{"num_classes": 37, "norm": "layernorm", "fused_qkv": false, "width": 256, "adamw_lr_other_params": 0.00079, "lr_schedule": "wsd"}
Rows from block 2 of a small audio frame classifier, named by matrix and row number. Rows with one number within an expert belong to one neuron, the router's apart. Each number is 500 + 25 x the weight over its row's rms, rounded and kept within 0 to 999. All counts start at 0. Numbers have three digits each.
After each expert's rows are labels from the 100 clips, of 14848, where the router gives the expert most weight on average: "strongest on" is what is common among them. Only what is clearly more common there than usual is listed. The data: Morse code for random letters and digits, with fading, noise and interfering tones.
# router: router (model.blocks.2.mlp.router.weight, 8x256, trained with AdamW), inputs 87-115
# up: expert up (model.blocks.2.mlp.up, 8x128x256), inputs 87-115
# down: expert down (model.blocks.2.mlp.down, 8x256x128, transposed), outputs 87-115

# expert 0
router.0:476464497526471469519477504514501457501516506503496513480482434530497520512506469510471
up.5:500500500426468500517500500500500500500500500459500500500452500500500500500500513500455
down.5:500500500531500500500500500500500500500500500500500500500500500500500525500500500500531
up.6:500439500567470500534500468500487500500500500477500500554500500453545500500530500500500
down.6:500500500502500476500500458528500491500500500493500500500500500500533500500500500500500
up.7:500476462500500500500500500500441500500500494500500514500500500500456500464500500599500
down.7:542500500500500500524500430500487500487500444500500500500500504500497500545500500500500
up.8:520500500500500500496500500400500500500500500500500500476500509500457500510500500500511
down.8:500500500500500500500500500500512500500500498385500500521500500500467494517514500500500
strongest on: fading; pink noise

# expert 7
router.7:508490501488481510484474511469528518518510532498515537488529496495476509529517500534531
up.5:386500500500555500500500500500500500500500544500500500513500500500527477500500440500500
down.5:500500500516467500516500500500500485500500500500500500458422500500500500478549478503484
up.6:500432500461500500511500512500486500500500500512500500500500500500500500469512500500500
down.6:500500500500500500536470500522500499500519500500500447500474500425434468518500530488500
up.7:500500503500581494500449543500500500500500454500500500500500500500500500500500475500500
down.7:500500500500500500500500500500500500494475500500500520415563500500500500500586500500500
up.8:500463500500500500462500500500500500500500500623500500500500478500500500532500500509500
down.8:500500500500500500549500500500518500516511500500500476500485500500481500500500500500500
strongest on: speed: slow; the character "0"

# expert 2
router.2:499502502517505519474497470540447502488491535522469516491492525462491505496522514489478
up.5:500508500500500491500437500500500500519500500500500500500531500533500526500500500540468
down.5:500500500532500500500500500500500500495500500475500500475500431500500500459500500484500
up.6:500500500500500560500516500500500500500480500501500482500500500500500480500500500500500
down.6:578590500500512500437500500500500500516500500500500459500500500500500500465500500500500
up.7:500482529509500500554500500500500500500500500500500500528572495500500500500500500500500
down.7:445500478500500578500544500539500500500520518529500500457500500500500500407500500500500
up.8:531500500500500500538500500500500500485500500457387592553500500500500533500537500500500
down.8:500503500492500500500500500500500500500500500500500500500502522500500500500500531500500
strongest on: speed: slow

# expert 3
router.3:458517555479502502533508458540486500539468507505456504502492509447493514500495483518469
up.5:500500513500500473493500500500524569500500500537495500500500458500500430491500500439506
down.5:500500500500500500500500500450437500500529480500500500543500485500500500550500500500500
up.6:485500500500500522500500500500500500500500500500500538500500500500500500500500500500464
down.6:500500500455500500433500500539506500567500464500500500500432500487500532500612500500515
up.7:500500519500500567500501443500500500514500500500500495500500434500552502500500500536543
down.7:500500500500516500500500521500504491472500500500500500500500500489500500500500500500458
up.8:500500500500500460439500500500423507500533500555459537500463500500500500512438500493500
down.8:499500500500500577500513500500500500500500563500500500485500550500500545500589474500500
strongest on: reverberation; speed: fast; mains hum

# expert 1
router.1:527504493510491517523487455521537521534486483487506494560490503489527492483511526518513
up.5:494500500500500500500500407507500500500453500500500488500455557500522500500500500407500
down.5:500497500500507500505500500500500476500500500525500500500500500500500425500500547500500
up.6:500471500470500500500500500500500500500495483500512500422500463500548459500500500500504
down.6:500500500500500500559500500500500500500500500548458531584479500500520487459500500500447
up.7:500500515500595569500500500500500500490500512500495500397500538500500500577500500532500
down.7:500500491500500460500500500500500500491500500542500526510512500500500500500500500500465
up.8:503500500500500500500500500500500500549467500500483500500500500500500500499500500500500
down.8:491500500500503500444500500449500462500500500500500456500500500500568500500500539500500
strongest on: reverberation

# expert 6
router.6:524516503505524453531524465510527465504516510501465530543494470503496454527485534503465
up.5:498500500485500546519447498500500437500500553492472500500420460500500500490500500500619
down.5:500500500500525441500500500500500540500500500500500500500512500509500405500500541500432
up.6:500515457500577500500500500500474500500500500500500500500500500515482500500500500532500
down.6:486500500500500572539500500526500500490500500492500500543500438472434500531500500500500
up.7:500479500500464500500473500500500500500513500500484500500402438500500500500508500500500
down.7:500489500500492500500500500500413500500500500524500500500500500500500500500500500442479
up.8:481554500485452500500500500500500500500498500500500500516500500500500500500500500528500
down.8:500500550526500500500500500500409504520456500643500500500500500500500416500500500500500
strongest on: reverberation; clipping

# expert 5
router.5:518515550500513461500502538465514565468530529504506488524540548536558512535512549533493
up.5:500500500500500500500500525520500500488500500500500500500500407500500500500500475500540
down.5:500500500503591561500500500500452500500500576500500507500500500465500500500500500500500
up.6:500500520500468500500500500475500500500500500500451500500500466500477500500500430500500
down.6:500500478500593500444400494500602544490547500500456500500480500500500500500500500500500
up.7:500500500478449500500500500500500500500500500533452500529500600486514500521500500547500
down.7:532516500500436500500500500500500500500485505500500500528453500500500500500396500446500
up.8:528500500521433500500500500500463500500505500507500500500500503500500500500517500500462
down.8:500500500502500500500500500401500500558506500500500500500500500500473500500521500436445
strongest on: speed: slow; reverberation

# expert 4
router.4:523486442467544543491530509530526496535477518469517500523491471468560469486552512488544
up.5:500512499500500368500500500448373500500470500500500500500500411500519500500542500500500
down.5:500491500500500500500618500500500527500500500500500500500500500500472480524484500500500
up.6:500500500500500445500438576500500534500500500500564487500447500456583500495500500500500
down.6:549500500500500500500500500500500454437500445500447477500522500500500500509594500500500
up.7:500524500499500508500500500439500500500500500500511459500465500523500500500500500500500
down.7:500434500500500507500500500557518500451439500500500549500451500500543500512500519500515
up.8:500494500500500500500533500500500500563515482500493480500470524500500589500500483500500
down.8:500499500500546500500500440500500500500542510458500556500500500490508500500481500500500
strongest on: speed: slow; mains hum; the character "e"